From a checkpoint of a small encoder-decoder audio transcriber: encoder arch crnn.
Rows from block 3 of the text decoder of a small encoder-decoder audio transcriber, named by matrix and row number. Rows with one number belong to one neuron. Each number is 500 + 40 x the weight over its row's rms, rounded and kept within 0 to 999. All counts start at 0. Numbers have three digits each.
After each neuron's rows are labels from the 100 texts, of 14976, where the neuron reaches its highest value: "tokens" is the input token at the peak. Only what is clearly more common there than usual is listed. The data: strings of digits, spoken by a formant synthesiser in many voices.
# fc1: MLP up (decoder.blocks.3.mlp.fc1.weight, 1280x320), inputs 160-319
# fc2: MLP down (decoder.blocks.3.mlp.fc2.weight, 320x1280, transposed), outputs 160-319

fc1.431:514529500449553500500500500558500527541483421446527529468460564500467462500500466579474500448500525528463475500528473500546447427500470475518500500454542524542491550554473500528544500476531500538538464480573448500547500554417530500500447500500541560500527441446465543517558465524500500441500474462461550508474500450500525430528543500500500438547500531431500436527487500523500500431500469467456463452569530570535510454500500421500451500471583500500500558481463429500553570500500481
fc2.431:471518538500500458584500500538502419482439522518500386500500511500532468500496531423433500506500555500541500500448571506547500400537558500500500514446450500444500500408464500555541500500500500551451563500493500493500500507613500500500494500421466545500551545413415500359547500446491541427500500500492500489526389500500418509468432455555500546500500564502535500500535500430465438500557534545523500500475500430550471500500506468412568500546526500500500565500502519556500500419500573
tokens: "h"

fc1.141:500452540500550515500500518500500524500537471500468500475500567479463449413578446542500577476444585455500516524486476500588467500500470535483525524441519490469500500562559480526500535500526525500500448500559457481533520545412531500458465500539599500500500500463534431453529554541466500458522466455533500553527583537483500500448533570520556487534602485440500469529500500560453470500477500523447538566500440500460545500500500500500514533556500564451500548412461465480476441465440500
fc2.141:534449500537540500526508536560462534500500492483500524545500547538418525500516530486476500534510500542500500442531447500502554500535477483485568500500472490452500500461476531500500512500464476500515500497500565514542500461500502416374481500500500516529515482537558500564500520533566500463484482454500475434474500500497500578425500525500500473423500505536377500544569505541536486448500457500500478510474639523562500500517568505500500501436573468511480462617483497467541535471500411
tokens: "w"; "g"

fc1.499:555500459477488500484500551574467481441530435455535500465464500500541500500516500531500500542500500518525406473560500536500444441545552554546453418422536576463461520517500446500476472500425470500500552561500430500558500500500529428500471500500538540519462500500438540589546558469526462500500436500470500515479546531444500517522538500545551455534463457446500431463500474559568500531446549500524500478500544500500443578559500500457512500434465500500500564443500578600552533547522500
fc2.499:487500544411519500558523500537545500500508516543500482500572500560483500577466488522554515544425500499499492571500475500539500524580547500523447500473490424529432567551497500468436500471542489449417482500517532457443500470452564504431526500493528545569473507465535500522465421521529390500500560444477486447500500545554500527515500500535469461436482513500488538536500528479500527474557496597500503500500587505469421564433500578500505526552436524480481427588489429494455483464471500
tokens: "o"

fc1.358:567562554463500462500500580500453548458500500500500554500500462523527517500500447472454462422418586464524561500500500528460394454459555500438536455449540562447561467500500478530540587500542458429531435558534450500500511605486591517431532500561500481459555455500467475473464532459500523465500500449500500474549529541458500481500500500544500467500500539426597533467540480456510500500536500438529519500572500532585527472500513500511500485590461475500500534515500486577461470500426500
fc2.358:554523473562414431527531500555451571500580500533610500550442411453431523482588562553491493483475566520519498468529482500436429500528559461535580467496535559500544500500413441581500500553514500477530491548500522500500450576579510568515500535500472492581540564545444473439451466486504491500413430500512478517500540500451404500500553499500539523500456519520500555457500518501561516426464510461505520503551510500546544540539449447500489458500472464525493496500500500513500502463449500
tokens: " "

fc1.541:564446500516500445468532472572451565597500438481479546570514538458451500450544483500420469455440610465523528517534534464482522427440477433500500446510500553500532481546517469593500500473564500554500547466477477500542456500473500585500433551530481557500536522464500500454520500500463614500443518500547500566473531500531483500500582470481569540530500500466536462518500530500500567526458467529425500500500540500443521444531559575447467500526500516476500500551500500528559553500555500
fc2.541:476578500541486559500500529543585500522500529595416500477490500500480556479538500464445525547500476515517503532550414403500552527586500486436500500500499568500512534593504447431462500483428463500500500511457536500475500459500573436440519487573435459547500482562517452422468500443509403434500466500493496500519482500500500534429432536461561528522518520518536500560546500545500500436563500450459500514479519405469491475500500560478533509480461497434531500500437506433460473400531533
tokens: "n"

fc1.191:556460476500544546463546453527500500546586471500526500529452456452510500500500538534546431438451540418457474500454541500500520500500500556500500477500500573529500500535476542500500604500473545448565500500500455500549500539500500500500446535562531526500536526425500500534500581500500616481530500467537551462500542471482528500462552485481546500517520530500518531539510500500523579534500520500547548500500500485471534402469580520500500525500534579515464557500500538533453542417513500
fc2.191:514458500500469497507539469531512500487580429500540535498463500476485490445491465527500428476583488458404500453483504574500542468432533500450500478500454493500489422479500500550500602500476521537553536453416525456539532476443422534512433469500500517580500500468508511464548524554500532500602468470467500450561500500500462500494500510536519500500500500484499500526535429477500530558472477521583510494500500536500539472481551500450500531503536555572430517561449500563507535468454519
tokens: "w"

fc1.131:480440500482482550500522520500500500407462563500500500571461458478500439526529500545483500476461539500529456429561548500544500451454535464500454438542500552551418490522567526405440473465524469500545522522500472500454540468541500430533532483579561475500467500428478487500513431471549431569539472457480500500500500500500542550429500524500462478531473473450449444563485500509500500500466434433547470463573500440466439484513549529500456574455500451582435545500500464500449520500555500
fc2.131:501485425491495500585434500531512553418490585496500500474596500500524454540500500500503500573494526539500466500530472469541470554514500500500435450524511489501402525621500484462475560512478500447475500500503523522417500446500500487483531458543513471556432555422500518479475419546452374464460500435500449529554500525555500530500440587520500519532500500486533522505500433590530540552533500467489516500487538451569500518479542500556455450553425493467484483537456488543445500508509500
tokens: "t"; "n"

fc1.703:487466517500500553500500500565475500500557468538500483551439546455455460440566500541459571472486523434407500464556500480466500500479449500448500500527500476500439447569534533520500447500519526520500477444500552540531530425447473540451425529500500549457435500462500450570500541577525551477543500564421473473535500536533477475465529500470557500578500512424426461564532456532500500433539500538461500538500512514469447500500500535582500555521563526479414472500526500536500441474403483
fc2.703:531432440489495500445558500500495500480500412431545520553420554460550500491500517566494500543583457507478500448500484584500554515461510430400500547500436445549518435462487557500510418500500559500528471459500500483414521471401439461448481600485500506500485444500477552598551533579500568525572478472500453500500540467480541500500562500500441463528500475489512500500557500530477573488500500491500526527491539583450500542476500500500524512494562483535429500528484460500560500500500484
tokens: " "

fc1.722:461429462476553500411500500528500530456500521482544472558525500435436435404600465533470519500500500500500536432468500551550442459469428554528500500557500520500457546446500531541470525500481541500467467472539500537456500550576404559482534605548464568450541519500409556419500480500524500442545449500526500500500463446484500463500544500450489500559477561477482500500500550537455500432460484467456439491442500500553568401458500500468552500500571528443500581521521517478533500449535424
fc2.722:459481500577565406520500456455539500505446533499522554520486514500500500521500500507498416500549543500552500502490493500500544494477500514548500456508549451520500445459610500510467500538507543434489539528500474500580519500487500451559573454481533453444500500500500487579500585500465529573511483544500446476460509500542577532535502500425500460500502460500425500586487480570500500500438541500500508391529487464576479554536559441538476502498500559495468500462500456498485466627542511
tokens: "n"; "u"

fc1.580:525569463500541489500500500557500500489500459458477500460447542500567500500579500500544545463500500481432544531500500535550500500520500542500535431565477572500550600521472500500457522461523487432500500500555548456500556500561434551456523527534485437525557500455525500519531482466500582457500500500473500455554500457477500424500558442520540536549500566432471560519500549500529587556532500500514500558486500500500467460531500457434565544519500534429520578478454532541581594500521500
fc2.580:500540500559456541491409491596537500540444530482429519563572572474460565500514468534494500564461500500413500453547484447497481542427500500500500500471461457575474438520500547461509500493481500500482442500537500461469447490516530500500529500544507478476480449464577500443571500494565412500500500500520521555462476434510472517500481507500500502500500506500432350550508544447588500500497531500505500516512500388500469441526500468500477463413500463486500500539545479577560500482500500
tokens: "f"

fc1.681:545530470500500467450455500481500476500567460500500500500540544476459439457609488564500532440463546467500435522490468553500500473548457500557460430500441527548542500512461523500500500464528459543500538547541500546476472500500460500461483529565539550474500417500435440500576548534520577539500437500500543468551547468500426500531552441500536500468549531407500500518519523500500500500524541525524500561565524500471500500500445413500436500500500542500446570528500522546500524477423524
fc2.681:495509472506500490500475500543526500500500426550500439624623500579455520512517500438500474502447500403492500473500509500362500563500500497500550488471500541500500437487500480500500517487500500500489566516460564500603500536571510505500475467500431454443500477500500456402482500420551492500475500575455557575500386476500481538500500500530500579500481536505488500500459549403500463488418558497555500435447538476493488430599512593514489538500500500500500560535500500500500544500500500
tokens: "t"

fc1.446:523500535415500513476546536550500500485484500460450437566414554500500418500536500487423500462465528416500457500500436534500500434470546538548515513493442487423441500552500500536500500452539469531477500500538453586500571552500500500500450500572500513500464467423500518500500500484475500526466454493452518590500500554472500500462542460500608440500468500470500521534518500500445466461500500476517500531480439500468410500470470500523539599438500580446500487458500547585500559517500500
fc2.446:600498500500500500500500611500500450520500582574500531452500457566500588529534500410521500459458500419460450462463500477485519568500500500500478500451536493501500500500484500549458499535549500500500466523565569450456539524500500500441539541509500500500500500500567500546500500500434421576410500500500518558537500462453500610547475535506485473500500432500432500496447500438580547500500595560575500500468539374463518490500500533602477500500399469542464500590536438494470500500500500
tokens: "o"

fc1.161:462454454459456500472520545500403500463461429500500441561458563419526500500613518557446570456500488574500411435472500500522511431534466398500420410519500548454468488559500500458517449523500560416500500500536462558531500547500451500550520500557565520500500523500436432500583480479527541432500500500500579456455478500500432500500500500537500453541500500466500451541500484547526581555500552519500500500575500562475465541500500500437500549451564535482500546537461500559526601422436500
fc2.161:513466413500500500538477474495560495468441482500499510486473471474609487505448518483500468570529500500500526415500498512549538510480500479424500556500500438610484468500557500444454435539423545482500500450500502555500511466468461427462517500500488459535483519500508525500525469556538500480500469470500500543500560532582477533446460500540416468500475482473510500500468480546452516500499411500500550495541537500500462581500500408500491505408529500515436500565438421500554516500472540
tokens: "h"; "u"

fc1.476:500430522500500533500529441542485500531585445471539462500500548537500458488509529532500542500500516531458500538500528473555473500461477461500500434452500545514445591524454512552500539500538500477500500429465418500567563521500527500556500481500531480486500463443451436532500505524532480500500442473455500475500543481500467401590590500471500476475500536500500452516500461500500580558500443479480500562500500549500500528428500533438539523550531564500470568547500477513478554479500532
fc2.476:493576500505482498459500500529500451516500439424500500500500574492457500467500542500418500435500500436457523500451500500433500548500500500500500545500414488484542471433449513510611432527587454604500553475454500500558500474500500515500500500500500471500500419565488500449551553500549500485538500586507500574546385432440581482541496500514556560500495528500500500483500500358523410500445597500573567500500513500500523430598463500500515500435515527500545550500500500448465500500500500
tokens: "h"

fc1.483:535470530500521477500461500616524500500500500428584481523457553441564500519547532530500436558512500538500500500487500463526530462456500500479500431451554500457472500547526500522500500533545500443556500557472545500539484542472454546534480486561568500559569522500460500567557528446500445441500450452458500500500500525580461448500500500469565542527536474509452485500485461578542555526553453500481470562550446470500473523456500396500463553500500500476472566431500526582500480454545533
fc2.483:485518594542500533482554536428591474500500514500514553489496469568424593500430491441526458475538470500519515446454500474391500500470500572500602542502479450470500484440443500500500500500566500540432509500500500500607488485557568500559457492489500497478500549568500467500558500457500500468522522514482408500500500441447490581500513469477449500404447456500500500474500471405500502500450580500569562449497500500500512483528500587555497500500482451500500501500520500476463497508458500
tokens: "t"

fc1.766:500459570453539500500500500569500546565592454460574528563478500551540471449466500580436517500441476500481500518500534539436538500530530500532500477525481557500475500500542500557500500436484560500500544555526445583543500554500437500500468600548500470500544500500404444525480522500476568516500452532435569589500438406463477500472500472431570500564544567444530468450500500432534566465524456500481567566500470489556486559441456437531480531523500533552447500455500500462571467458427500
fc2.766:482500447479454500548464569496420495581554512523486465491570500553434533500541552500574500448500514500503486445515518500489500500500451462543500436456456495518492529500472525500550464567537557574448436535551474500471500529457482519500482507505529473525480462579541500445538500523500491527441516500472526520523435490442462525564500500525422469436488538500466500476500457480596544457500581521515493449513568506526517513562500526500454466463527500534511500499543500468439482530442551
tokens: "t"

fc1.188:500500455536463477532500538616500500454500524530527500500528543437563500500469459463473531500429467500540500452528470473500460500563536500458531438557514548543441559559545435468551511500464479528540500480500484500432558533500500500500541558587481443500536437472449470530516468526551441444544425560552466553500500557473500500500457500542565551546482442451536470500500515467461500470465465458554477532554463513452429551441464537450500534448576549500423571468518487500453500457463466
fc2.188:500433451432558474529472500500488500481458522500500500500570495565526425500464500472554525601500497486500420473560532485520411566502500503484420516531560500521457536534451452537493453505502559418445500444544500524482459488455531500469518531500500537533500500425500576500486445496450481414522574476396483567500500465588500457500477536572428500475453500500546487500515500500427528515463451467500500454533538500500500559476537500509450500517500510447444435501454478527545533557477516
tokens: "t"

fc1.421:548416539463557399500500473555500530500530500471532553478500565480473453500527422545500531508535536430420500525534500533559500512427430500500500475500518480500539469500500567543500474456535500461480463532500500500536534538484424582500509500528500471527536521467435526454441533442500570452537460523549596467545500452500434500500554500519500548545538428529500537500457539500430465547541425548500523444500500485543500516472587422500482454500500544436500500459500560500500573541528500
fc2.421:428487500592500524442500544440550589500529520513500534500503500572419529491504502486506500500487515500528530550500467459479571486492422566410500552529500441384533415486557557489446500415500432419524500425499443500500500506487525443500500500494559500499473500526500528552500538500500524498505520558539500455424438482470601549449455500524507500507500500558445447500563500550521426428472500495500430454538500500559510469471500500518569500500389443513554440489560492500500415555546500
tokens: "n"

fc1.204:451466467433500438416517468566453552559500439500533500500451500470519500477523459500500452456500480500556431456548500544535462408500518568464518443459522500423477540473451533516554500500447516464544447452465438500555500500500500526553409544467500485428546412462542500473535472448531609412462500480500576500500456466457555450500500462515500522551569500438566500484500427531536581519500500563533500527500450559459517426500552515434521547500500500500441500483483500564460555551451523
fc2.204:482423500470500519542514500516524440453552500500563482469500539485500469500439500497500442517584500500500500438509568516500578500500559464450556549522426484500500495500450537473462563494414552533471523467427500475500461477500458500515490459418465546612459482526500509450500505577523500500531453509419512466588389513489448571500445537560452520500455500500521543463526421500542500500550529569605500533445562520565568435488525543462500483570516471578457550566500511500500534465500466
tokens: "w"; "r"; "i"; "h"

fc1.704:559412541558541435500536442520477488500500500450569559500529550500434461402521447529446500535533500559467469459500529500478560500469500545523470500519479457500513576530467606523567475500473470458475549455530568561500520566500419543575500599549550541500500476452500436443500461482520605439450474500500469500475558436500500470444500575446548439453500500500500444538457500535534500460439427500449461560519473538513533474436500488516476527545500463527542540500517474500578435540500500
fc2.704:488443500486500388550436454454447545444420517437500500500537500550468444500508500491478405500530558500500464504526560500493501500464478525543528500480460461508501472438500534550502499455537541500483565500500500499556500535544500500541554550449517500500535520448424482500594544517463549531535500522480500566500500490532535478548490462500461500539500500542427456500500483550500500523465515502517482428500477437611500557506500436513500499504461529530500451434531542500554500601545504
tokens: "n"

fc1.705:559500546435500543500500521500500500523500478427500455500463569440500539482556500540500529500470471521463500559538485551535500420446500500500500464565479548472530538541523500500557545461500523474500433554553415569500461500477530544521475500551560460449538500456500471535500500464500554500464466459523588577445598500500465424562551528469525524567500537464538446466533500500500566500500520512433520542546421533475500500500500500518500500542500520463500574459525463583500525500475500
fc2.705:500517500500500466548519435544500500452500426377500432578500629486500493500589447538448454500500554500500500500493561570467448407500500500499526471500500500500500500493500512500500470517500500549518500500447500510514500478541469500500451509497494500500551405411411538468621543500547566468535471500535500443591410572500500438500518500500584532500535549500500500500534500410517500500500500551500547500500493556500500466507528534482557561500500545500500500500489500500500547461500500
tokens: "h"

fc1.747:500532519420566465452500549562446519542592500500466545500528483515575521517500471556473500500377516431434484500423410500519435500541472500500500420419483531476463561477577523500591500446500500500528500500470465500500568500500478579470500500586548446500500458383469513500500473500473486500453500474480523529457500551500527425539500500477557460555541476500500471500529572539500545456515455477469519500500500555433477500500462462435450500538474500500500500455500437562467579480500474
fc2.747:500500569448526500503500528545500446500438479460500455491589534578433500400500443500500435500447525500500472474509500500544532521525506499500455528416491434551455530555500538500500407459550500522416504442560533547500500500484500544488488576449527586500547450457500588449527465493500464500467500519484526590475415394500452519531516507513500500460473498500445400550527500500555500455546549578504500407432565407493500541474500508499542499500522473533477463526500488550585465500440536
tokens: "o"; "u"

fc1.189:484521500523500567415500448500520545453500539447454539482500550500466500500548500537463485500534500438478429470472500481500500466500422451450554465544484500458500500512540500553500500522460543535471483557575430500533500500500570479557500500476479500500481525472466478464476563473500471500500500544450500500535500436477467521422473455500459500555500461514549500420462500524463500500452486562500480500489500540500473384500500462547500571551578488518525500500537580500500500424500563
fc2.189:451544508532511552497500500524500520500500460535500413445491491467492556466500495433500481487527453476564536546444500500500500500560500568500500566531521457578500500453500500469469435500539465453500479500526510500465477514500529465468532572472509500549543500457447611500480527482438499500562557500500481500474390476500562422580500453500526486484487500568500500473569547444475449568553570482466443485500500515554386542565519458500497448500443479431500435575500425543561478500532498
tokens: "<end>"; "w"

fc1.251:478543517553540532519533500500500536531540435516425500500431500453566500409500529500500534451500490483551500500462500531450460500457430593459530490500500536500516544500535524500472500459476472517531475547545500539500556500500460465500500500583555540470500500500514481433545500461547533500519500443500517500500500500560500447421500449461500420590547500464463420547575500500457500473456463521467452500500531605545445425450500449523580597430557500439500487500461471540525474475545500
fc2.251:473459514490500551472515541462500464536491459543500513458571500500525452500531483579578576536484435519512509500500484500545550565490476484429500543509500484542534542542458539456465439550500419500537449500500500461457529445432514452448491500515526506450421466546628500591500500524500506529500578443546500500500500518500542500420500539500438500395500423488500500500500520483512500459477472500439521500429621526491507500500482530552500511466500479526492454500513484412514500537500500
tokens: "<end>"

fc1.287:500416549500526556517541500540397500500557440482500500550468500561538522470563500468538420444500539464500445428500500564500530527449472500500500418500460543487500558500455520559606549500469572459546457500467466500500476500500500500434406500467525482500445460471526500500500566543532582445500500500455538500500484435544500550477584431454461539467500578435500520455474471466500583500500521527500440500520530518523500451453445434500500512480565586426452500526528500500500537477391452
fc2.287:500438482441479509510516466432423440500548418456488556491561492538500421484532591500541500460556500474473483435479565551540558500500500428474473499428455507562536520452437548569556475599500500581483538460433461503510512527474431500513448479433516565528481500554530498471511539539500565500500528500478548467539488511508475500536505530542421475520467533482500500473500463500529522500438528520450516467500561568497525562560500541463454481529571567527454468451473500423519502500442458
tokens: "w"

fc1.404:500421527500500580500500438565513516472550500539500523517466500452500466523500573434453544500516560401453401500500500521581460577463539552442553453500521468416432535500500533516529599500438552559460591478510500500481545500436526452472466529537544500582521500424500500500440500458483459500500500547500569500477500500522500552518519580474500500500550533465581480519534454461452531479536500500500460540539500523500539450418500500535520500540548500478538500500500543543442468563500426
fc2.404:503465464500500497560507500523572513423518560485531500500545466476470490545500500442458533557525566488478465437500519500543560459478528457545544468422500513442454550469435489524517543522465500500416568467445500500505536416552481500500496436486470546616500480523466483402492497540429439523491443500458435457544528475461427579558458540472523488548527494441563521500524426503472528500504459547544500474500525450480518474500500536468542512588500512527482533585475600500441569500521531
tokens: "w"

fc1.447:537547527538521443527447478605531555553457460478500529481500615452500475534545500537536472467488534443500483532572438511500500500500500434456500530553547427500438519613500451553521500500500530540523500475500453541500451500470484457439484477500500520500500536482500500456500500468500569500500531557500514529500474500500500546404528559500534500636521448479458552557500540533468518524500543522549456532464442500470457479531555477461458500540538500469500553544500480478579477448468469
fc2.447:500603552535532429452523545490521462545467500500500500489440490515446576468403518464436462429508500500551507572500511488424490510514579549514446555472521536512537475428500500546500500480532500513500500520500512455500396613532559557521463582471459496467561443573441500428500500436450513486473540500532469541435500464482538483553500456419609550500438497500512472500573504410567500424472587532500534430550479500462507500511525553450500500509468500483500548447500460491452500466500559
tokens: "o"

fc1.485:558500441448500500466500538473500576543570500500463437534422500461500500526472516528500573456500518467500500522486444484500539500500481561563500500470500500500519518487557451442500449450534573555553543534439534500500612526405424500565500530566570471519500500450483430543453442593470471438528500500538500500500545522456500471545562529467524500570452488479514500500479500500534437538518465470458474542500406549457500500489500500480550477465500535533534595532500487545549525500543457
fc2.485:468526477540452503550469402500503500441500558539486500572554500464437548500507476413484466518539500524500500500518452399544495493500500500500509458500511482426433500507524490459408568585471500500454491493500566525544549415500540469489549423571500533613500500500433454492500500515500404477444500500433461433500484500539500602457447503500502483483555500500461500551500477500561549500500469439500516529534545455587500542468542543500500547492500489500473454500483493533436500522503552
tokens: "e"

fc1.472:447524557487500537409500500583469500500536500548473500500463518472500500542570500477483500482417567466539524483466430500523500500500500500564471441500562626500549463444565500447524500455475569420551514551520435500576586559425534527536463430564547530500481424428500500500481524520557448577462446460559453500539519500561493465545574404500542479500547522480500467572483500549488532449500455536500545536488488500477485428500444556449500581466461500500452500552467500580534554500480522
fc2.472:480449500455500543471428500531412538536516500559500471510552500551463571498491469518549500530500449528492493470500545521500563519522487469500500526500489548500527503500477439512500457458500527393430500477542476549450475480487483544442542550450465557535514466544500531500456513530500500534498499557433559500457441501514479471451492449550479476500478510543500500436462552472493541500542506500500422500500520489565500509500531504428500484418483433464470483519552500517579519522527497
tokens: "e"

fc1.707:581452500461573475470500533597487500540473500500500500500500500516500422453611470500437482521500542500477531531439500564562421448500500533500479441481457500536543532541472524553550551467583526481552500522526500531500500470525500500457500500500500550434522534429467500474459521500459586500483541500558562500500554540459530428500548437500562435500500565446480435500490500545514559500463536500500479457500452468500500500500567465564542478486474532473478568500484500547500560500500481
fc2.707:511391582461516423513517500450500524450475475430515476500535500582515420528461500500500423500500558562482467538446546500531569470500502500535453500483412432586461513424559549547503500432542553465489544500516489478500554524518500473541500500451500533500522500397500542545580530558532561532486498495500500500475500541567564500505530512495436460498530477475500439500527500500500500500500500509500460510482500500500500535429500454499500541500500500530500491507556508516533515483522500
tokens: "n"

fc1.432:500500585440427466551500575531516510464549500500579500500480466500412440500456500526469500500500581441500403460473500500514538475500455454485523394500500545539500446500500524500476500445474536518455500456447456566611551544500500500561454500529520555500517536517466500523587571532500520562459473500500469441471550546475435500530500525413480565538500472500481545535454500518466526500447500528477576418475445500451521469515483560531500521500500549587477566500500537500500534535500466
fc2.432:475559464500444558534500488516535572446500492568504500455511505500496590427577437429587557500497500527500500500500466436516454500516463562458500500500500489500500538500466537400500478524523434500518500546566500499500498481500500509387500500514514518533503473508506575503500430536488403523418545500478432502493483500444474512480500500528500500450563509562405500543500500514563500519526449457500516500495500462500407500472500520500563500430488463476520429568493457514500500514526541
tokens: "n"

fc1.558:500439530452535500500549500518486460538551413460500521519500569500582470463549457563500562500481518452500500514471520585537500443449500433522442428525500527545474447500500525510528465500473590500473547462445539554524500472402427449500434527500548520500450500514537500517550500554531523449575505547460568536484542500500546481445604547484566463600581510396555500518468500534481566500552425538461546517463500564483500475500556474552468562433556600529444500500461480542551500418439445
fc2.558:500500453481519538548500500572540480454513465522500508528450540500509493461500500548530500548525458503500443433500500509542542459515531500403500560540506446500500456481500538500451513497460526500500500446500522500480500469473503452396500500500522500596506473483487549500536516513596546442553500500500480426485500478510455526408491500557500467551500500474500500524577443542500525500500452500523500500500546558548491500430596467480523531507553500482423502569461448574537559478500500
tokens: "w"

fc1.92:530416475523500527530532500539439464557540523486500500448500500447520500500536500500551476467500500402536474511500500500539518488500552475430568463526553528528455530453542475562519576514500472471550480500435500540500522500469462468500438475500500476473500466393483477500535543462519562455500500474553566477500449553473547535454552534500466500571538525500500541482500500500500589551500529589568509515500473445477500471516565541468513563479521531500445500500523431559524539453443500
fc2.92:550420512500500506519594500440512503466586426449565533500440500500542470500455500500516483500604500440427468457446531577552544500418547500446500526500500500500530479459458565562515571500464522514500544440412500466529516500444417507510417465395545551565478500500500556510511520553500562562573500472453500435547500530500487500464552516542445468500500500469545525492516444479449500539434459543566499500466537563465556481471500497500570536530550552536480516520500568520505522466462472
tokens: "w"; "r"

fc1.16:500483435545406500500553547500474500500592480500500513500525500500536500535590445529468541500533500500453500430419500500500500473523500555500458500462500500488500477454500432566500547554556544529466559479470453484473500541480510576500500476543500500469533475469568541500544522548519563485441437465458500468535438500500521440500564424456517579514443500400520500528452442461540500429450565500477580466500553582474581500500500466500500528500500572453500500422523561531500500465500500
fc2.16:403485492500497485485445432500500469458481500471483500350544399508554464514431500518500511479543508559575554500500578434533521465500500428500524546500474500543548450482500500500500482488456504500442537420436500535500500443531466500529536480430438500500500500562500523500500445486500451544509535526578539511443549530500438453478395527548416507485434551524594488501536537500427475500541464499518496465500500407579523509558526500444500457500480500500500443487476568461547481500500483
tokens: "t"; "r"; "w"

fc1.176:500529442461500426484500458555466569470500541471452462475542469445481500438525412572549542472500465500524500445559447571500500473500550443464500458544532555530452468589536439480500466511500500453500500514500529474454465560527519500546528486571547424544567500459500500465563523500577542479482500594500535500500516500552455437468500500500471500500529500500531458500500470500500565538500500500500550500541463421456500500460500472500538562408470538581500548500534472574457500467449571
fc2.176:469440485464539500514483507527518551436473508527480555501480510578500472500462466428531507606578476500460421474534559500489457539471450529425500550500556500511497550500432500503425442527500520459412488456551439500502462458469532480486451506489442551539503444522566550500468480520454483456500580500367462554471500483500495473501474542557423500500454464539500500490536462500500520523473500501538533399534542520539490562454536563500500500500490500423442424500439467500500527580500534
tokens: "t"; "x"

fc1.614:599544515500500573450521542459535474529561500518554456529500461522442475518479500526478565500500500522526570475439500500483432500469547500473559449466442473500517500565573500500482521515536534500500454543538500500458447485478466447465442500500500461534489474500473500540500526547500460500464525468433529500478524500552500500555519513500527512540612536500500526507500500537588553469500469500500445500430500444466540422474474500595500566525529463478490575500580500604523500500500515
fc2.614:496477576535457571524523500500549600481523529550528535500474503539399569435465462527501473525522549499502500500459447474440515475451500556528564425542449464484466514500500552468413572500500431500473500500518509542535480473500560458531487487525500497500500607487495466521438491500500451483500477533434411517457500518527500500431544520471525518457521450528424520523470459496500500477523394500515500500460445503549521514500500538552437546498471438540500500601554472500459488500480480
tokens: "e"

fc1.218:517465401436451579464545418500500500563441573463447467597500537566535596500535516453500465536425548500544500500500518500521459425500500538500500462550453444479500500535446500466500500500500555458500500473521500522500500500601500541549535466555540506500539500442455442516524500469575562469548500500424560475500438486545528500500460454524564526538500500500500472525500500500500479500534521532549500542569483526500552470572443531426585562500500526500500556463546532538545480558423469
fc2.218:475500500500442542548496539441455436522500559434473500520500500570500500483500547500554500579500420563424500500547488500565500534500516474435537577437406464500554541519451544500516476412479553484500442445563482500459464465500547462500500500477469522500500511521569528465500482476500500463500565481460441534448517506546464540476477512527401440500500514500533426513475463592500527476525492564527452500456531500455455520500500475530444433568547500426572477444420530437487453527500500
tokens: "f"

fc1.732:500567515500500500430500463500467500500530448468530480554429482546500554500597515546463516500482543500475516500500471540484464500478536500557500442407500500500528500478457520547500471473446528500544452546521425523560545558471500500583500452481543500403500470500500500449500542428481572500481500500500578443500557568452531426508574469443576500500550461434537500500500516465500500500527521500500500564539463533393455536527522528464518500538517553566541500500531528485500568446500460
fc2.732:471521472526524416555416500457500500492500500586500503500500538528474574500435513500500462503500589500559471500513539468511403500491517542500480474500539484478511516554500449495419533482492497435444500528540500496500383438500500500560512495445500500578504568500454500500480500522451404530481500500493465544508500519461528489457496467500510500514441476531447500580519500500573532494500500499500474500541500500552500588540537501458500500541477500590466512548462513500561500543510507
tokens: "h"